From a checkpoint of a small encoder-decoder audio transcriber.
Model: 13.9M parameters, waveform 16khz input, encoder arch transformer, encoder norm rmsnorm, encoder activation swiglu, encoder moe top_k, encoder num experts 4, encoder layers 14, decoder width 192, decoder layers 10, decoder norm layernorm, decoder activation swiglu.
Data: trained on babble in 24 made-up languages, each with its own sounds, syllables and stress or tones, from a formant synthesiser, 39062 training examples, 42.6 epochs.
Rows from block 7 of the audio encoder of a small encoder-decoder audio transcriber, named by matrix and row number. Rows with one number within an expert belong to one neuron, the router's apart. Each number is 500 + 25 x the weight over its row's rms, rounded and kept within 0 to 999. All counts start at 0. Numbers have three digits each.
Before each expert's rows are labels from the 100 clips, of 14848, where the router gives the expert most weight on average: "peak on" is the class under the peak. Only what is clearly more common there than usual is listed. The data: babble in 24 made-up languages, each with its own sounds, syllables and stress or tones, from a formant synthesiser.
# router: router (encoder.blocks.7.mlp.router.weight, 4x192, trained with AdamW), inputs 128-191
# gate: expert gate (encoder.blocks.7.mlp.gate, 4x192x192), inputs 128-191
# up: expert up (encoder.blocks.7.mlp.up, 4x192x192), inputs 128-191
# down: expert down (encoder.blocks.7.mlp.down, 4x192x192, transposed), outputs 128-191

# expert 3
peak on: /æ/
router.3:488521516506488523512488468536519597516495503483548500501435505484507515510500504522440491541490536489475470503521506526497483524503559516461522485534534525546481484505502476509493465490510518
gate.0:511497470501463530531510473508504529522487567505505474497491486549473515525487515524477505499479489538466506483476511473490521531483544523545521503502503518480472521491539508487524481482464559
up.0:514505519526502539497487518538489456503465473476508528465472529479486478470523481499522521526501493485543444491514460538511465483485477495463455505470490460488507521525477496506464524508517477
down.0:507502521508481517529473518517540438512548513484533472541502521519461554528512486506523473509527557520460464522490541491452532519519508508495527430539510492520477535519528485540537467496487527
gate.1:486530459475553474476530503507509544499459510482483510507498539504481536474505496527450509500542499473478497522529445507523486507532517449513558513489473485503512502489498482485515533515505507
up.1:508495496542478493483510523519482507476479474511519509481488496503512461518473512493497501513507470557533489448491532521500484447495528473511473457534445504528486499499517465503497503506497481
down.1:551549539512502498527501492490482514485522524479527534509502486529517537452468485488467504522516519538482489521471459457501487541466564482456522460458525490512467518521530476519492452502481502
gate.2:508493516513518478519480505480531472460472498473514496514513501526496470469532477495469498506465503478488504500460473521503462475511460514478488529520493490523460500492516534533551505509506463
up.2:504500483479494474484524495511511494550531492518487514521494518517466524548467485499508495506517550509500494500533537513503530520499544510520544470471491530516501492515465463497456525504504533
down.2:476496548494488457504506515506542500544490480513485505501498502532531519460526496476535517491509477509514481542507534531535533513544502541481480497477526515556450526477484505508534511501476515
gate.3:504521498509490454469462479478470506472494481496484556506539457494517502494535527538507510507494498479494493475490507486518536475495480481553487436503544531490492484465510532504469516519540488
up.3:487508512496482475493482485508475488497526481500491577507542450493535518504511530534479508531508485478494530475505507490501519455525496478539468444512542512509479509470508524495478493501553491
down.3:518472505503478535535535492468513491473490479524482539464499472487553544510508518484459494532490485507499526527515476493512538493504526499474527468530502528503487493514474504509477497500548491
gate.4:509463542460556540506466529504524442497487489479490540478552471542504475520502518495504509513491504561489524513510498467504470510490509504473520518511515496487524495489485503466546479481566507
up.4:468539477514475468497524459506508532476528478525482436498464517516492534491495481523512477476498491454485457459497504516493532483493524500502468484482525496519478447499511491540437493510426492
down.4:502502468507460548443490535503521530526523510490501527463497518465493488471504500483473488501520465527497499467491539551517501477540467483484487502506495522530534498511532506464485468502476550
gate.5:500511528513559515516497503484529485487527484542473520493506497529544567475511502484530504511497556481515509504492499468475504544541495505530488474482508501483524527466512481520523519484476482
up.5:528478500453486531521461469527502507474459478455509474507516503521459483487525494492462496493486429504497485515496490480489474480491494479498488514499530462553488488503482526502542562519518528
down.5:507540489503501478483489463450464520511524517519467462481505526450475519459532495507487544531473491486502490517442492481520492502525511505522483517512474509520513500492444477486470509483530521
gate.6:473512467521515504512503529530530504483502467447495512509491480536495504497488523481453468528497503506492548554445454555538521484518458489466476485519478531482502491479522570481534525468529541
up.6:505484533492505526522508543501507499546488495513480519458506523497487474490525513503509485478517522532454497531491516437491433547507480521497488492521510543497568491532519506508541507501508499
down.6:510472480491495491544479527476473487510501492495546498472532510540520507518542485478506524521455465507515492462479469525525460559503478480543507490492492534523549491483483502493540474493485512
gate.7:509490518484542523521513474519530514501475461494528500506494497499517469509530500465532511493555541521518534448493498504511517549514545483494540489504501564523490506479490519496431497510513465
up.7:514503519493527518516516477527531519491472455491517509515488513508513483514533504473533515507539536524508529443501510503504513553519550476509534493508504567506506504477492523501422494527511466
down.7:505506467510469484529502490491534513530554528474536506513478505468497473430465512536527497506508505434497450542512475486516499459476516486458466503526536511503474507533527473499523497481517499
gate.8:490510478502494500502468480462486537514496500502534528483513523489509489536469483521479462503500460505526478499462446478531452489489517506465524489507532447539474526531544529525510488509495448
up.8:509517536539494498503514506511512476492507496500466504542511494509471481490525521486490519486458513491487488498536529536472497525496530491508494538544470521445518469487479463494499507511488537
down.8:445467517463551511472516474541520515458520470502530499479499518531461479493474459531478502521484498509451512498558527508477517493509484509499495515510473515506481515509523501489489469457491490

# expert 1
peak on: silence
router.1:456477528490491508468480518544486465477479518510503529501489477558467485497482530465458535474468518556478479498492496504498480525513466502538501512471506488501529488464512498516466482524557551
gate.0:512463479482503527526542532462508490523503487511480519508508471524437488520514490490521466546457487517480510515494495508501477474499502495502567514522498523531493525490519479515504477490463513
up.0:498525508516464475491454490511526495462494496515515502497491529481549511482507502495507508500528512506494501486534525525471527553494512522506436485483472479482532461511491524505497493527538492
down.0:501509510531509473495473469464521509487509521520509518474511498500478496488464482501461468462509506532483472458476541457489456473520482494487441462539522495534515471491464507554492485516522516
gate.1:485494489466497546487474517490489453501440509508466494489487443564491499503503512523483555486503492517480524483469486518527505535469458496498516468491554514479528493489486519529491526513500495
up.1:489540516515485474495519522478529504490521508530472474493499545468509529492475528513491458514462504505491489503524494518497528482490545510506514548460484516475516491456521498493503486488531494
down.1:506492511492500463498524453484491539488496472526524493494461512535499500453518487475529474507490483490525529517462493495535506478526512518514546466464450543503457527481494526489482511523446534
gate.2:508517524529501498512486514473472509489476487541458465491484479520494505470511511501502476432526537485482469497467493534524482524501537497463475555486464487483513509490502498498466515488472526
up.2:508505496526512510498502519439488523480500442525462455495457459519502505506483491477493468476474530475478480508458520540500463505516528478458477535489479504499528506469497487474476482498499529
down.2:507540488523500505508502486496520502474526545484462499458483553553526460520533507499528484528483501515512458493509509523494493478525438481501496530533518505544508499503504477542506504531496507
gate.3:465514495492510540498531498482512488523509517492523501503492450512449483537499521513546516519442514496528455484511521469472451510516510522520516491492539510486505507453465503511504489489499498
up.3:514500486496507505506478515490524529500488476500508487480583503474519521443474445536465513531521469474462536506505473560511538460470491482469477540527479519435503512531537503482473507480464532
down.3:523469445546521539535524502521507540492511500504496461512508477507516521481532506513507514446483464473512484471511489508488502493451481486505507511495498484485479491501511451493457490532491570
gate.4:498481509525478514484496501501504479498525529501491455478502522518536459522513503503480547503506517485525482488523489526461522500551472440531475505519454501518482515507470537450502495473524484
up.4:492498532529499458478500463523510479514495519492507473473498543512515433497520489492495534485481520467539493484499510500507523503528468424480453535497449468503539504482475523468494469462525507
down.4:457489467473515509540472507497478516458493519499533482510517515514542503506521433497492522473539486524541481542469483548506507508523472513512477441507450482474476586494465514505469513524426511
gate.5:507488477489529488499517533526490529513499502498514538531480525516570474515503491470539500498499513490555502527535546504506495459473507516533505478495481502500500494538487483503529513500488485
up.5:541477443519482495465434465494478489532492510500520490505470449443475513525546513476493495499531510488514488526456496478497504515507509501522516493510490506532527538515478495457505542519520499
down.5:486516523452499540491449442507485487527537521520510460501489554505511520532515485466510491502495511484488531472505505521478473493505436517487532481546479517530511509468474543522504499528466508
gate.6:474542524525539525521487499532539488534514518468510527502513495495502467486463488505484518537498508505506533511519484503517474494525534499449500526546463463470531480519512489555501505501520507
up.6:529484496517467493490517501487457491492491508510506497519547480524522510491536481489473504505485495524491492501531532530487513497492477497526500476505555500527465492466478526501508498501502516
down.6:499505503499490547532520506526490501540485511505441479453538490513478487510448470490502486502494463484478519478516501514500498496505492468515474501521512479498533478507486545461461523532496497
gate.7:470426453507489528524500496536515501543507489472488508482489555561513484451502463510476495523510474507506514543463529499508502494530486510488466484526524481480496506480486517501473476461479494
up.7:482551529480510459479463494459532465487511501521505497511498470488469524525476565504478480491490567490506513479559484516518520489515521477466511489464474476481500530519526517506552477532507540
down.7:514519466493513510448532521495483470532529479473505511545502471545512496493491469515510479490505535517494486522495491504488547486498447501508533498461461517526496508548528477496526519491459500
gate.8:501532521487507502489495457541495537511466514519480540476490515482488466537533493504502514538494531518458541479539508524485543511463498508465484478478470546537517499463510539525496521512495534
up.8:527524531471512474511497494565475478488503516525509528444467497488491518494533451514483475568476516490498503482507474530503503503478526504464476468489515512539493472499532513505510495496504554
down.8:479481471485498555480530479512480514490488528505510499499531495542542539502515448458507530513549490552493525467488509529462484490508498515497531505528526492465466525461496506468457524497475574

# expert 2
peak on: /ɔ̃/
router.2:503470490492521461500479491492497460472469522497472522522505505509536533500531493541528519482502442481500482505494513513512560473533537492508519509502542486431499502507498498467477514456495493
gate.0:494536515517508506528505476530505543501539494466505518530496526455511545527484517498461451525555464504478487447483462472495497483486483500532521472521461492524484484516534475490479523512491509
up.0:511507475472501489479487523478460465506474513543496472461490451537459483481524478481541543474459531490512510538513557502520500507515527503497491533483526503469521514498480555522517481506519489
down.0:511498476450490479483529476552520490547536473477522477519480502487468538506467566526498507515501557496544484508488508483494433477472515463491524514481485555518471528495534538493490491517476546
gate.1:473499506519514497456535499503483527504515491515505525418520533521466514509553528538495466477471484496502499533501542537505470502510506513509511496527435494531479519476479465509493446476500486
up.1:481522517532540481516538502480504522483518450536499483478505513513464513471528492476473480474468527468521492499548534574512517514528469485507513486509463509526500503476483513503542491515574500
down.1:485538461531455532511461526490514499437528488486456489535500539498537495514501505507478500490515504486466516524507456440516483464470508507510491492507497542491501511516509464455467490498513521
gate.2:453494502475530513539521502467477530501486463500507529468503464485480488525515500469478509469520453467459495516465483501483458488469502511513495526494510487475520511480488476460493517510537473
up.2:498459535505478505446473514523495466483515479496514472538487526491475518468457526502507481498481537516524472491489518499520509502527476492540537534493484529489519484470550508501504483482494523
down.2:498511466483496480503502484499463465493497526500540504502444543528522536503528523491539523499494542505538506479525489518484541475493454480502480476579552484532516526494510541453532484444538503
gate.3:491469511477512481472477518499445475517486484541497474472455477492504524494515495510487481497457512511445542487508469489540467490499489529510450534510526491471506487491462506526501457478494479
up.3:488471503502502531535482497498482479526487522474476504532490483440529487518522551498526518497492479502499487519515534505488483528506483501504462495446493503460488561481499514539487524533475452
down.3:477516515547552492485504502448537506522484474526545498470536530552507466523561462483486531526468519500473511490508499507532494505516471538500488500502516482462469518461476459525470509462491525
gate.4:489519492509497488530509521477502492473483471503537490524447517505487506472502456463517503471468525534555460493446522529508509491514524515472514478450489541491485495491528517492472524477467468
up.4:496500488518524479510512525490512490498492463524523489508483484529489493477495468469541503474493488521542492493451504552526519479504511510465513516443500540485517482497522514500463522506494482
down.4:490572481462512512477499482460475494505502493498496501476528502518532493523509480479509523484475529513492486458535497493497455486491506493476477489499497518524485470498502498529476509477447452
gate.5:513517513497465532537511533495512505544482473493571524508518482515536520483551495513493492507504467500495490517531506498516481483483509464497486502511481467445473538518494553459527517500509472
up.5:519519506499470522541517513460490555542484477480606511489519479492533486455552490492484498505543501498514453503523504497503482500497510483467501466483461486500489518493472500489529507520519492
down.5:506475488476510450484516460506487507490454489505478529519464492465514522524475494501530529486509525524487477520505530501463527516528514517515496540466485531468459484474497471504528434458517515
gate.6:526513468472536502528463515454494486526477504536459514520482484533471497517516460459525572491485525447498534465516506455481522516516497487513472461488485501525471494496522530493526479483506531
up.6:449484508487511542494475548513481440532511488513462492501547437464494505516492480496499490483516512514474488487507514494465458542489507506487465525489497500521495497512495550538519525476530512
down.6:499471517522508513467502472538496525539489489483506480441538527517503465495515490496474507494504465461515487505488495489491521499525463503531526494476449468527492495508444482500450462495507535
gate.7:482538532487516510506499486531567501531502498487491492486478450458479482460455462463530540469537546497501496493553473519513483536459477494488494501504517494495519517519500497453450491499481489
up.7:509498485552456508460474527458461466529489502506460514531488541502508506492503510524480492511488518486459500522497519487510494505525505470498528515547513496502451498471494461559539512498564479
down.7:509501491527449509450478479505524516493512459512483527484478503521500488461520452491533497481468504488506480525496494466494448496529465523480524537514498538537495501459478472505500505497561490
gate.8:500495474529481458505463495472494509479504445480460502504517520487490474524504489470501517530470493481540497491522513502524506507516542542473424502475461490492448454518522485458490476502509520
up.8:496493528475492532508510525530536488510514513492500487474503495546514559514509532523489472494529492505436491525479468495463496505477477473477530514496546499506587505520465487501519531528480504
down.8:473473510508467527444527515515494510492494460501528495486518509524431498480467504497519472479488459492509524523499474519511476482517481455482547581550494449502471516488490478517480503507478512